{"model": "audio frame classifier", "dataset": "melodies that start on their tonic, played by one synthesised instrument", "train_examples": 26041, "time_shift_ms": 100, "n_mels": 40, "hop_length": 160, "input": "log_mel", "spec_augment": true, "win_length": 400, "num_classes": 72, "output_stride": 4, "arch": "conformer", "norm": "layernorm", "activation": "relu", "mlp_ratio": 3, "head_dim": 64, "fused_qkv": false, "qk_norm": false, "inner_norm": false, "moe": "top_k", "drop_path": 0.1, "num_experts": 16, "moe_every": 2, "expert_mlp_ratio": 0.5, "experts_per_token": 2, "shared_expert": false, "subsampling": 4, "layers": 8, "width": 256, "positions": "learned", "kernel_size": 15, "residual_init": "none", "optimizer": "soap", "beta2": 0.99, "lr": 0.0015, "beta1": 0.95, "shampoo_beta": 0.95, "eps": 1e-08, "precondition_frequency": 50, "max_precond_dim": 1536, "one_sided": true, "adamw_lr_other_params": 0.00075, "grad_clip": 1.0, "steps": 6000, "batch_size": 64, "epochs": 14.7, "lr_schedule": "wsd", "decay_fraction": 0.3, "final_lr_fraction": 0, "warmup_steps": 120, "weight_decay": 0.4, "adamw_weight_decay_other_params": 0}
Rows from block 5 of a small audio frame classifier, named by matrix and row number. Rows with one number within an expert belong to one neuron, the router's apart. Each number is 128 + 24 x the weight over its row's rms, rounded and kept within 0 to 255. All counts start at 0. After the name is the row's rms in percent of the matrix's.
Before each expert's rows are labels from the 100 clips, of 14976, where the router gives the expert most weight on average: "strongest on" is what is common among them. Only what is clearly more common there than usual is listed. The data: melodies that start on their tonic, played by one synthesised instrument.
# router: router (model.blocks.5.mlp.router.weight, 16x256, trained with AdamW), inputs 43-85
# up: expert up (model.blocks.5.mlp.up, 16x128x256), inputs 43-85
# down: expert down (model.blocks.5.mlp.down, 16x256x128, transposed), outputs 43-85

# expert 8
strongest on: the note B; pace: slow; tonic: B
router.8 070 [ 99 104 143 160 111 157 108 110 142 164 126 133 101 137 151 145 137 107 132 155 145 117 160 157 145  99  99 175 117 108  91 182 110 156 111 133 196 143 145  62 139 105 136]
up.0 110 [128 129 142 165 155 118 150  92 133 101 133 129 115 112 101 120 141 158 112  92 102 132 160 149 139 163 141 186 165 128 183 155 133 140 146 123  90  77  99 147 152 108 101]
down.0 115 [121 120 129 100 132 164 117 105 137 130 110 130 130 164 122 111 108 127 124 133 144 164  91 103  81 159 138 109 121 168 151 107  96 128  80 108 113 140 149 111 116  82  93]
up.1 099 [120  86 110 143 120 117 133 140 149 158 142 146 116  93 107 104  85 130 145 150 154 115 124 135 147 153 157  90 142 144 150 177 136 118 150  84 107 145 110 133 129 105  86]
down.1 097 [164 120 137  86 118 126 102 142 158 126 125 123 107 129 136 156 129 106 125 124 143 145 162 149 133  68 148  97 130 138  87 184 101 183 152 173 142 111 147 139 160 126 140]
up.2 079 [145  92  92 149 123 109 143 125 107 152 119 136 135 106 113 101 166 200 125  99 134  96 126 136 160 159  90 108 147 137 142  80 129 123 117 101 129 128  88 154 123 148 114]
down.2 081 [155 110 116 135 111 139 119 115 128 138  86 109 115  80  89 159 148 107  85 129 129 111 134 150 135 106  80 134 152  88 135  64 125 164 149 133 151 128 121 143  57 133 147]
up.3 140 [149 116 132 115 152 139 107 149 163 105  91 134 138 131 152 129 104 135 166  91 137 108 110 105 164 118 108 160 163 178 119 110 147 104  91 156 165 111 127 100 157 158 112]
down.3 176 [104 150 149 105 119  96 156 126  91 143 127 124 130 101 104 140 104 118 117 128  99 145 107 148  97 165 104 129  97 151 129  93 127 160  80 119 118 138 112 142 115 153 107]

# expert 5
strongest on: pace: slow; the note C#; tonic: C#
router.5 081 [131 110 120 129 147 127  93  83 112 169 116 147  79 202 123 105 160 112 163 133 106  97 153 133 150 131 135 143 160 105 127 105 112 123  73 162 172 130 146  99 127 122 151]
up.0 103 [145 101  63 174 144 133 122 120 128 100 186 140 150 144 133  87  90 158 110 126 136  95 122 130 156 150 115 104 152 117 130 119 142 116  72 120  95 124 132 112  83 102 142]
down.0 112 [106 126 153 138 138 174 169  86  95  93 120 159 127 192  95 127 118  95 197  95 162 149  89 106 129 148 165 143 147 119 148 148 130 101 126 147 160 122 133  90 131 101 149]
up.1 103 [119 190 138 126 125 180 135 156 128 108 162 101 147 139 118  85 124 120 102 115 132 158 125 152 161  75 173 101 117  77 138 124  79 150 124 104 130 122 149 134 174 160 148]
down.1 106 [121 126 144 134  95  98 151  98 120 126 153 119 148 115 133 126 122 122 140 181 111 162 111 162 100 142 112 135 101 143 145 135 109 158  80 124 135 120 113 158 103  96 101]
up.2 087 [149 116 125 113 141 126 143 109  65 137 111  97 187 127 106 127 131 138 142 111 117 138 122 118 141 136 125  83 101 134 110 149 126 126  75 107  89  97 104 136 127 140 150]
down.2 093 [119 106 123 141 130 148 125 101  72 101 134 188 117 200 129  95 122 119 109 127 136 138  80 143 121 139 140 120 136  91 142 139 124 118 127 121 144 130 146 152 110 123 139]
up.3 097 [109 128 154 147 146 131 143  97 114 131 138 133 130 115 136 152  49  98 132 161 169 122 125 121 134 156 212  97 123 136  90 159 119 188 130 117 122 110 140 155 130 133 112]
down.3 084 [117 120 119 128 133 129  89 132 123 120 162 134 148 135 102 126  77 131 109 118 126 127 146 138 123 129 145 123 105 153 156  82 118 152 129 127 103 156 132 149 114 141  87]

# expert 10
strongest on: the note B; tonic: B; tonic: C
router.10 082 [ 74 163 127 112 107 126 127 145 137 146 113 109 114 147 137 143 137  78 144 127 128 124  90 143 133 148 154  90 103 113 128 146 106 115 103 143 129 118 167 172 144 129 153]
up.0 118 [137 155 100 100  99 121 155 174 143 108 152  93 107 162 120 136 107 143 147 121 166 105 111  94 126 157 129  78 129 134 128 130 126 113 127 112 100 154 153 185  80 146 128]
down.0 125 [104 112 122 129 127  86 131 114 118 147 170  96 100 165 103 171 150 120 171 114 152 118 112 129 112 145  93 117 141 144 141 145 147 162  91 100 146 111  94 104  85 141 123]
up.1 094 [116 101 116 118  93 114 113 142 119 142 131 145 142  91 121 117 121 121 160 131 123 141 136 147 129 101 156 118 123 136 117 158 126 173 160 178 132 145 132 158 180 122 111]
down.1 091 [145 112 103 110 138 165  96 142 102 132 102 144  83 130  71 138 115 124 141 102 141 153 121 155 105  99 132 107 187 138 149 158 108 148 158 148 146 117 148 112 146 132 115]
up.2 093 [168 146 155 132  98 118 136  90 150 148 136 147 150 140 113 139  87 140 133 161 161 137 116 130 110 155 102 118 157 111 111 118 112 113 100 131 104 125 131 107 132 109 132]
down.2 089 [ 99 100 109 139 122 123 122 129 137 134  65  90 112  98 116 149 102 113  99 125  96 102 131 177 116 117  72  95 141 127 162 140 121 151 110 141  93 124 172 140  95 171 130]
up.3 086 [118 116  98 144 109 150 165  74 136 154  91 121 113 153 115 140 127 130 104 155 150 110 168 131  75 115 139 140 124  77 104 130 166 165 187 173 115 136 117 135 124 175 121]
down.3 082 [117 135 117 122 127 130 122 106 103 172 123 130 132  55 106  93 110  83 104 100 106 169 113 150 154 135 148 143 129 144 143  84 145 143 162 139  92 147 148 131 161 118 117]

# expert 9
strongest on: the note G; tonic: G#; tonic: G; bell-like
router.9 094 [152 155 170  78 124  99 124 146 149 109  85 128 130 134 122 134 150  93 134 118 161 163  99 115 143 122 118 102 131 108 155 122  97 143 120 146 138 134 145  85 175 136 115]
up.0 122 [151 154 134 125 145 138 132 136 144  78 154 134 173 137 112 144  79 118 121 111 143  89 153 121 162 110 103  98 138 107 111 116 124 123  88 145 134  82 123 129 138 167 143]
down.0 148 [131 103 135 139 126 100 131 119 135 132 117 121 171 125 185 113 131 148  93 131 111 111 136 138  95 121  75 139 104 116 144  94 111 150  95 134 139 147 113 152 117 134 146]
up.1 105 [119 157 136 115 111 136 156 130 131 110 130 128 141 113 107 173 151 123 109 109 151 137 144 146 104 127  86 134 153  88 145 132 122 174 138 128 127 147 118 111 127 131 159]
down.1 105 [125 181  90 143 139 154 110 156 107 114 134 111 162 126  82 180 126 103 133 103 165 100 112 111 124 123 147 107  81 107  98 133 111 128 140 128 173 115 159 126 107 163 148]
up.2 092 [121 110  79 125 145 116 180 145 124 127 120 122 126 103 115 116 128 164 120 163 122 114 126 152 130 162 132 138 105 132 113 124 124  84 104 147 103 157  94 106 119 138 136]
down.2 075 [120 135 104 145 135 122 100 128 180 149 131 102 155 139 121 159 122 105  83 114 117 116 156 118  92 108 142 138  70 137 117 122 121 155 147 137 157 174 191 134 138 147 126]
up.3 106 [142 163 120 114 100 156 101  99 149 134  91 137 155 156 122 137 109 132 148 172 124 158 144 113 128 112 132 158 125 124 130 122 112 125 122 123 146 137 145 118 176 173 113]
down.3 109 [153 149 148 131  92  87 138 171 137 125 117 127 127  83 145 128 118 128  90 137 130 128 155 160 121  99  89 113 145  80 134 109 116 147 126 108 137 120 144 119 131  99 110]

# expert 6
strongest on: the note G; pace: slow; tonic: G
router.6 079 [101 121 156 131  89 119 141 111 115 124  88 117 110 142 148 128 129  72 127 124 151 144 174 141 153 113 107 163 139 113 154  91 121 162 158 132 141 165 136  95 147 145 121]
up.0 085 [136 116 158 150 174 119 152 141 158 176 185 129 101  72 117 154 132 166 151 103 120 141 112 116 129 179 125 148 130 138 132 140 143 129 124 118 110  97  92 177 107 134 135]
down.0 079 [116 120 150  82 121 122 101 141 137 161 114 151 131  96 126  96 133 132 123  98  52 147 182 130 116  97 105 137  99 127 124 149 125 160 129 122 106 141 133 155 178 153  79]
up.1 079 [152 143  88 123 111 141 103 128 139 175 150 139 149 114 106  80 139 149 115 120 108 112 127 134 152 133 120 109 120 148 114 131 145 124 187 125 130 117 140 161 118 133 146]
down.1 069 [130 131 125 132 175 128 113  93  81 159 154 147 112 144  77 118 136 133 114  81 144 134 117 123 103 112 125 159 172 143 157 148 142 104  88 124 110 134 118 119 140 103 130]
up.2 106 [136 154 162 156 127 141 124 131 132 102 121 169 177  88 101 133  72 130 141 133 141 103  60 163 119 141 118 142 127 105 155  79 164  99 121 129 127 129 138 159 132 105 173]
down.2 113 [133 115 124 142 157 172 100 151  87 147  98 154 160 106 105 130 117 145  97  91 145 152 113 132 186 105 103 151 137 101 164 130 140 119 122 132  99  61 126 116 147 146 122]
up.3 116 [ 98 108 119 123  99 171 117 162 152 122 162 113 100 150 118 148 144 113 108 151 119 144 164 147  99 125 145 133 126 146 105 126 108 110 110  90  98 169 131 117 127 118 113]
down.3 104 [130 126 131 141 134 113 137 157 188 159 175 125 101 104 138 170 117 140 171 160 169 122 129 193 107 138 142 148 173 127  85 124 148 109 188  92 110 154 149 145 121 117 107]

# expert 3
strongest on: pace: slow
router.3 089 [ 92 125 106 112 141 147 117 109 149 136 140 165 134 125 149 132 190 104 143 160 110  97 161 120 133  90  87 202 139 100 118 153 143 112 124 144 161 117 159  96 137 136 139]
up.0 118 [169  81 126 163 115 162 137 132 146 126 132 167 121 135 125 165 165 138 115 141 129  92 113 167 149 135 161 152 142  89 176 166 119 119 110 143  98 132 124 135 127 129 125]
down.0 104 [149 130 144 124 109  85 112 122 119 126 139  87 139 136 123 112 121 155 157 147  98 107 122 104 125 161 100 131 120 166 121 102 122  94 114 126 106 148 115 149 135 132 168]
up.1 098 [171 132 122 155 135 113 122 134 134 135 184 195 136 100 110 128 108 125 143 125 143 152  91 115 155 126 161 122 130 135 168 123 139  86 154 115 154 160 106 135 110  98 106]
down.1 100 [174 151 139 140 131 157 115 118 146 125 125 113 132 159 123 161  95 112 133 106 149 128 141 119 138  58 153 123 141 114  89 160 119 133 126 153 155 107 145  71 103  93 158]
up.2 092 [100  90  83 161 131 113 125 104 111 144 150 146 146 104 158 121 109 122 138 110 131 180 156 110 127 133 108  88  85 168  87 148 118 167 135 161  47 132 150 132 160  73 133]
down.2 090 [148 119 162 132 144 114 146  96 116 121 122 125 127 123  89  81  90  98 124  98 156 137 130 123 154 158 165 112 117  93 115 135 103 147  94 115 154 133 146 173 135 106 132]
up.3 100 [128 147 134  61 104 149 129 110  71 120  66 108 157 131 128 113 134 169 113 140 110 103 175 115 144 122 104 146 114 123 151 119 119 126 110 147 104 108 117 133 102 164 129]
down.3 105 [139 105 100 108 147 120 118 170 141 158 108 102  92 128 141 177 133 121 151 104 118 130 179 120 132 144 120 131 157 151 133 177 125 146 187 148 130 111 118  92 129 144  95]

# expert 13
strongest on: the note C#; tonic: C#
router.13 102 [ 88  57 115 164 119 151 123  99 119 164  95 148 148 123 118 103 119 137 114  73  76 117 118 138 144 141 129 114 149 117 119 154 137 149 131 125 101 148 122 118 160 133 109]
up.0 105 [139 140 175  79 126 150 122 169 148 111 125 102 152 118 159 112 118 142 153 133 142 121 117 117 121  81 124 113 115 141 120 163 120 120 138 110 188 147 144 138 110 122 153]
down.0 098 [127 166 135 101 127 155 159 158 181  88 100 144 129 171 191 138 125 108 128 164 121 115 125 125 143 133 143  81 103 147  90 133 109 126 123 144 113 144 181 135 106 139 151]
up.1 113 [124 120 123 100 120 110 122 142 111 148  85 105 180  84 136 116 114 146 131 135 147  82  87  80 127 116 131 143 105 156 154 110 136 108 143 123 142 136 104 113 108 173 119]
down.1 125 [186 148 131  97 132 106 101 122 132 131 148 100 163 116  84 128 112 171 144 120 148 113 120 104 109  98 157 137 172 148 119 105 125 110 137 149 162 133 185 109 131 114 147]
up.2 116 [ 95 131  86 149 161 120 166 124 149 128 130 133 107 152 111 155 144 126 164 133 158  98 110 140 121 139  86 133  87 111 119  99 112 141 120 144 162 166 102 168 119 120 120]
down.2 119 [136 130 114 153 158 144 169 119 152 131  92 157  57 154 101 155 161 111 163 151 147 102 108 148 146 145  86 134 146  82 134 168 132  92 141 132 189 108 108  74 123 116 149]
up.3 136 [137 117 128 132 124 108  99 131 160 125 140 115 100 132 145 149  99 133 150 127 143 139 160  87  94 128 162 155 115 196  84 150 121 160 126 161 149 177 119 130 103 133 120]
down.3 154 [135  98  99 113 168 121  81 123 171 169 137  96  78 123 176 132 131 132  83 141 109 165 176 122 115 128 135 129 108 170 108 157 111 176 140 161 141 125 131 139 106 142 123]

# expert 1
strongest on: pace: fast; reverberation
router.1 127 [199 141 110 117  86 125  87 182 106 123 156 152 136 154 129 132 116 181 109 121 122 120 136 109  85  85 124 142 156 111 114 154 127 131 145 149 168 120 144 129 110  81 146]
up.0 076 [118 140 111  99 147 140 159 163 105  85 116 143 157 127 110 109 104 124  72 132 153  98 145 116 119 122 147  77 124 141  98 120  89 139 156 139 115 124 115  80  96 156 136]
down.0 087 [153 174 124 144 158 154 132 163 173 144 104 154 101 101 133 109 105 108  88  90 142 136 137 105 157 140 161 101 138 170  85 126 121  99 167 134 110 120 144 125 140 113 122]
up.1 084 [ 98 159 109 133 143 109 135  93 115 137  84 171 104 130 146 156 158 167 159 104 142 162 184 154 126 125 123 128 151 142 131 167 160 106 102 152 120 138  83  79 133 111  84]
down.1 061 [189 137 100  96 106 142 106 169  91 123 141 131 146 121  98 153 128 174 193 127 118  84 126 152 122 103 109 152 160  71 165 153 140 107 145 128 172  95 114 134 159 100 159]
up.2 098 [127  96 150 123 125 139 125 112 116 112 123 138 152 110 154 114 140 129 109 112 146 129 142 121 115 115 101  96  87 104 120 134  84 184 119 143 152 171 120 147  84 116 121]
down.2 094 [143 112 102 115 152 148 102 133 117 105 124 162 158 116 122 145 131 120 136  70 157 118 162  75 158  96 186 117 134 149 134 164 119 128 132 176 127 108 133 129 133  73 130]
up.3 115 [125 146 126 133 114 113  87 133 149 134 155 123 126  91  91 142 131 150 127  99  82 150 163 121 102  91 108 177 138 135 150 121 168 133 112 125 128 138 104 109 135 143 149]
down.3 117 [135 141 119 127 138 141  90 117 123 145 107 126  83 101 110 161 135 135 113  72 121 140 147 158 163 103 118 159 187 112 113 159 183 117 148 145 132 100 124  75 142 123 107]

# expert 2
strongest on: the note E; the note D#; tonic: E; tonic: D#
router.2 106 [116 106 158 102 117  99 130 130 138  92 121 114 134 136 155 128 102 112 138 105 129  89  89 102 145 106 127  87  76 171  92 117 104 115  92 106 132 149 140 130 111 158 105]
up.0 092 [125 122 121  85 139 134 125 122 106 120 116 137  99 126  90 159 156 179 102 104 128 130 148 171  85 141  73 136 131  98 157 195 131 117 164  98 115 116 128  94 104 134 152]
down.0 081 [136 117 123 106 124 114 148 138  99 106 126 124 137 146 136 125 123  81 142 114 151 153 116 125 100  97 136 127 102 129 100 152 113 147 114 174 138 150 154 170 160 114 129]
up.1 097 [101 140 134  65 143  90  95 119 100 148 135  98 122 122 145  96 173 107 134 119  92 150 161 123 158 117 125 131 110 139 122 123 140  99 121 145 124 126 112 124 106 113 126]
down.1 086 [126 144 117 155 105 149 142 130 135 127 111 135  84  96 164 106 129 111  80 165 137 146 136 125 144 173 123  82 120 150 103 155  83 147 116 129 126 135 105 174 102  93 102]
up.2 078 [172 110  87 151 115  92 156 143 128 137 133 146 140  67 109 116 100 154 135  98 114 127 162 102 133 158 120 118 168 133 153 107 151 149 147 114  71 126  95 132 175  72 150]
down.2 082 [156 143 137 124 116 119 130 114  99 145 136 122 166 160 122 143 135  93 168 137 136 142 109 101 113  93 109 123 135 123 126 185 152  97 119 138 153 123 174  41 156 111 184]
up.3 105 [127  96 154  82 128 148 139 150 147 112 139 148 129 121 141 132 127  98 125 148  90 114  98 131 119 123 142  98 103 133 139 124 101 163 137 142  98  97 148 137 124 171 128]
down.3 103 [124  86 132 135 137 150 146 129 156 137  87 132 105 143 154 143 127 150 171 162 101  97 121 115 133 130 147 103 115 163  83 150 147 123 138 164 138 155 152 140 101 109 132]

# expert 12
strongest on: bass guitar-like
router.12 098 [166 143  85 151 121 122 105 134  69 110 156 150 131 129 127 129 119 116 115 137 172 108 170 141 112 102  92 152 113 103  87 166 131 127 108 136 176 123 129 141  96 117 174]
up.0 102 [127 120 136 121 145  85 153 183 135 154 112 111 121  90 147 137 113 134 135  96 151 161 147 134 136 132 116 125 153 156 139 146 148 145 117 125 128 113 124 116 138 150 110]
down.0 107 [147 166 161 107 129 169 147 142 137  94 116 117 142 131 139 146  94 105 136 149 178 144 107  98 165 116 128 121 152  99 129 151 139 126 110 170 126 105 127 139 123  89 146]
up.1 101 [107 139 196 139 137 132 165 121 140 126 124 148 130  78 153 134 132 159 121 100 166 148 153 135 124 138 120  99 151 110 116 117 149 124 146  66  86 105 168 151 109 119  99]
down.1 102 [108 113 119 119 136 133 126 122 132 142  84 130  98 182 157 138 145 154  90 171  92 124 142 132 114 117  86 132 141 149 119 117 125 157 131 156 117 135 145 130 121 124 158]
up.2 114 [ 95  91 128 142 138 167  93 124 105 115 150 176 104 136  94 126 140 133 181 140  90 146 109 134 164 148 142 140 144 144 163 141 151  80 152  94 130 130 128 102 126  92 125]
down.2 114 [160 110 132 146 124 124  87 150  89 163 127 125 119 139  97 117 117 131 153 116 131  84  88  89 127  97 139 152 145 136  97 155 141  94 136 139 171 121 152 117 144 149 165]
up.3 078 [104  89 148 101 196 169 137  90 138 134 104 120 121 134 129 111 149 172 126  86 146 138 112 152 130 164 133 130 112 127 139 160 140 108  92  94  78 122 135  75 162 138  78]
down.3 061 [134 129 133 120 130 129 145  87 126 129 115 111  99  98 115 118 138 100 120 130  96  98 145 130 145 142 126 128 113 154 143  99 136 118 142 143 121 147 118 133 149 116 118]

# expert 14
strongest on: bell-like; tonic: F
router.14 115 [108 135 106 134 108 128 141 113 147 109 120 112 143 121 154 107 130 114 154 159 147 123  97 109 136 124 144 147  99 130 110 113 128 174 112 120 120 121  90 163  94 125 124]
up.0 081 [106 135 158 129 134 146 160 131 115 142 142 161 106 144  97 152  88 139 105 138 100 161 121 141 118 145 121  91 150 169 111 147 155 111 120 129 123 163 137  81  89 125 154]
down.0 078 [149 183 130  84 165 144 137 138 150 116 138 103 128 117 173 145  81 105 136 128 158 146 125  88 168 152 137 105 130 173 107 108  99 153 147 132  71 116 138 159  99 132 125]
up.1 083 [126 142 139 111 140 126  85 187 146 174 126 108  90  68 140 155 129 141 113 106  85 148 131 110  92 106  82 135 135 142  89 115 164 133 155 104 130 138 146  60 158 102 127]
down.1 085 [173 154 158  93  96 137  85  98 102 145 140 114 112 128 123 156 138 162 107 121 135 120 128 130 100  74 154 168 160 148 117 114 203 114 145 130 104 112 139 113 128  95 188]
up.2 090 [171 148 116 112 149 168 119 120  98 157 156 128 141 106 141 122 139 146 139 132 129 139 122 118 126 100 113 140 126 146 106 123 160 117 113 118 117 108 117 151 143 150 148]
down.2 079 [144 123 132 187 117 120 143 137 120 164  98 135 107 135  73 140 124 141 144 101 163 106  96 119 124 148 139 131 150 107 122 141 102 142 100 101 197 128 111 113 106 122 137]
up.3 101 [108 112 134 146 120 122 109 149  99 114 120 146 142 129  86  93 137 125 128 129 163  92 111 120 173 130 129 136 173 120 168 105 130  79 111 125 119 122 129 159 121  95 127]
down.3 092 [107 105 115 151 153 133 124  89 181 169 141 126 111 175 128 160  99  86 167 141 116 101 160 118 134 156 155 108 130 163 107 164 134 170 124 179 132 149 132 140  97  82 130]

# expert 11
strongest on: the note D#; tonic: D#; bell-like
router.11 092 [147 162 161 144 136  89 161 118 153 176 115 150 101 128 166 126 119  90 160 181 157 120 144 191 133  94 150 180 137 110 128 129 131 135 140 131 126 172 160 108 134 113 117]
up.0 104 [107 153 162 109 194 166  93 124 127  78  99 112 195 140 165 105 105 129 142  92 133 124  85 139 134 119 144 120  80 145 148  81 155 106 142 159 138 124 176 131 125 133 143]
down.0 105 [172 122 126 109 138 132 124 131 109 137 112 165 123 179 134 124 124  83 139 105 112 145 129  94  81  69 171 148 114 128 146 131 130 123 161 176 174 140 150  85 147  63 161]
up.1 086 [114 142 123 119 134 123 150 143 132 100 143 139  94 109 140 129 126 138 113 129 179 152 124  91 171 148 141 144 154 150 165 151 158 141 103 137 133 128 118 150 122 138 142]
down.1 083 [128 122 127 108 157 167  95 146  90 122 108  95  95 124 122 126 128  94 121  97 150 148 114  75 181 147 118  91 142 144 105 136 120 141 113 175 134 109 148 131 122 134 150]
up.2 088 [142 101 136  99  93  96 117 133 153 135  97 104 153  95 130 106 140 143 135 117 129 127 115  97 126 126 114 138 147 122 164  91 154 109 118 174 144 161 115 115 151 118 125]
down.2 077 [128 101 132 135 104 105  63 123  66 131 165 131 145 139  74 115 112 145 115  97 107 140 131 140 110 147 114 184 148 127 165 119 139 150  84 134 127 147 120 168 136 109 115]
up.3 094 [135 110 123 109 104 121 143 102 116 128  79 128 122 125 129 112 152 144 113  86 108 108  99 137 158 163 118  85  90 111 116 129 141 136  61 119 115 126  83 130 161 153  79]
down.3 097 [128 131 141 149 106 140 119 166  77 131 104 153  99  58 113 117 141 108 137 101 163 167 140 150 167 125 108 140 166 113 123 180 163 130 128 128 136  85 103 118 148 129 117]

# expert 0
strongest on: the note B; tonic: B
router.0 093 [104 116 127 125  88 101 117 112 143  95 179 111 113 153 161 102  99  86 143 140 122 141 166 142 119 136 141 126 131 154 117  97 123 145  99  91 138 121  97 141 117 134 128]
up.0 093 [ 91 142 125 135 150 163 115 142 107 126 100 123 101 116  90 136 153 147 140 177 141 100 103 154 175 143 120 132 110  93 102 145 120 120 104 170 104 141 137 145  95 135 149]
down.0 096 [146 150 130 120 174 219 126 110 113 106 101 147 101 111 164 140  97 152 137 129 153 118 124 135 174 134 112 104 125 124  94 143  87 110  93 121 148  99 168 107 124 131 124]
up.1 094 [128 172  92 147 117 123 120 170 106 114 127 140 106 116 118 131 161 153  91 119 118 101 139 128 144  82 145 138 134 160 159 118 122 116 157 117 108 128 111 135 138 165  99]
down.1 081 [144 148 106 128 111 127 138  84  87 132 153 135 140 137 111 128 149 128 140 144 122 137 143 109 163 133 130 100 131  74 118 128 102 127 107 123  96 121  93 138 137 114 140]
up.2 074 [145 145 144 108 114 120 115 132 129 160  70 135 106 111 109 121 174 156  59 112 114 105 134  84 154 126 118  97 143 127 161 119 133 142 113 102 119 141 135 141 168 138 155]
down.2 061 [147 104 149 114 107 151 112 105 127  98  96 109 152 121 162 105 145  98 120 138 108 109 153 108  99 115 140 128  72 115 111 106 154 161  83 146 142 143 172 166 118 144 131]
up.3 074 [174 142 137 123 154 102 147 124 134 130  90 151 126  87 152 141 145 186  93 102 137  75 120  82 164 104 111 129 148 153 140 154 135  89 129  80 130 142 124 151  90 147 124]
down.3 058 [105 126 124 154 154 117 148 103 104 129 118 152 132 139 114 116 143  92 139 117 191 153  77 139 147 191 128 119  98 134 121 130 117 103 124 138 131 124 140 135 137  96 104]

# expert 15
strongest on: staccato; reverberation; pace: fast
router.15 159 [131 155  75 115 162 171 160 178 142 107 114 155 129 131  91 168 132 133 117 114 156 111 141 134 138 147 174  91 133 142 130 138 134 120 132 139 118  70 143 123 140 152 102]
up.0 091 [126 118 114 166 145 135 113 147 171  97 140 116  98 153 131 129 143 113 117 140  92 145 145 159 150 134 160 112 129 180  92 183 134 131 123 138 143  95 129  72  56  91 105]
down.0 080 [170 117  88 140 119 148 156 146 115 125 108 149 152 132 146 155 141 151 121 120  96 123 164 147 114  83 129 123 133 142 126 139 111 117 136 129 134  97 124  99 131 158 151]
up.1 094 [114 143 129 161 127 142 103 118 107 123 143 118 156 157 147 145 152 119  78 124 161 143 138 123 124 121 139 138  93  93 122 101  53 169 107 134 162 113 100  98 146  82  80]
down.1 071 [164 131 158  93 131 143 105 123 110 102 171  91 131  91 167 111  73 149  91 132 157 117 120 114 144 119 106 132 142  94 130  94 169 145 138 105  83  96 128 142 118 161 147]
up.2 141 [152 143 109 106 119 130 144 119 155 147  93 156  86 156  90 110 125 149 136 109 116 134 116 140 141 115 128 129 131 150 116 148 133 148 107 135 161 134 138  98 128  83 115]
down.2 165 [147 160 105  92 129 141 142 158 131  90 118 147 132 135  69 129 109 111 106 109 121 117 179 166 146 125 138  85 119 153  83 136 103 152 143 140 135 121 153 130 139 133 158]
up.3 101 [199 159 126 131 135  89 124 133 121  90 124 147 154 136 154 115  93 115 122 126 130 122 150  87 122 107 128 129 183 128 134 110 132 146 169 140 114 105 132 112  98 102 149]
down.3 106 [124 164 134 157  96 142 124 126 135  83 116 128 141 152 120  91 166 140  92 129 102 121 108 123 114  95 120 104  99 130 104 124 169 123 115  78 169 122 141 102 150 130  60]

# expert 7
strongest on: the note F; tonic: F
router.7 095 [123 158 131 153 141  83 109 150 112 125 187 140  98 115 107 103 130  97 141 119 114 111 162 136 125  95 145 183 119 124 140 137 130 178 100 130 144 174 147 141 150 133 112]
up.0 095 [131 146  87 142 181 120 144 122 131  90 131 124 129 150 148 140 117 165 134 125 156  81 136 111 138  95 135 113 123 119 118 116  90  90 121 125 180  86 145 101  99 107 125]
down.0 097 [ 91 137 111 130 111 125 151 141 137  87 128 160 131 142 101 109 124  69 139 135 110  93 100 157 141 132 135 114 120 104 134 114 140 109 141  99 114 129 112 157 155 149 107]
up.1 119 [127 124 107 143 131 139 160 113 137 142 148 139 114 103  97 136 138 157 159 105 144 109 135 136 165 129 137 111 153 152 137 137 127 138 121 116 122 111  90 175 114 153  64]
down.1 116 [170 150 116 121 151  95 161 127 131 108 169 102 114 130 129 146 113 161 133 107 160 133 141 141 120 109 142 107 154 123 106 115  90 118 162 125 133 126 138 149 125 109 138]
up.2 112 [137 118 101 127  99 117 137 112 122  86 145 154 140 125 123 138 125 110 156 129 137 130 131  98 139 138 132 129 163  99 174  77  85 102 107  96 129 142 116 175 148 146 119]
down.2 106 [128 127 114 174 108  86 135 132 103 149 183 132 144 137  81 148 119 127 165 111 123 122 135 117 128 118 153 136 124 126 152  94 147 141 120 129 145 153  55 174 106 122 127]
up.3 100 [150 108 143 116 109 159 118 109 137 148 109 139 178 141 109 127 108 125 117 133 132 136 153  84 159  84 145  73 145 138  64 111  87 170  83 184 137 126 133  66 130 112 140]
down.3 097 [100 114 159 121  99 129 151 157 120  93  97 141  95 130 147 140 160 133 115 156 100 116 107 175  89 130 101 127 127 137 167 128 114 117 109  92 148 136 105 121 102 157 154]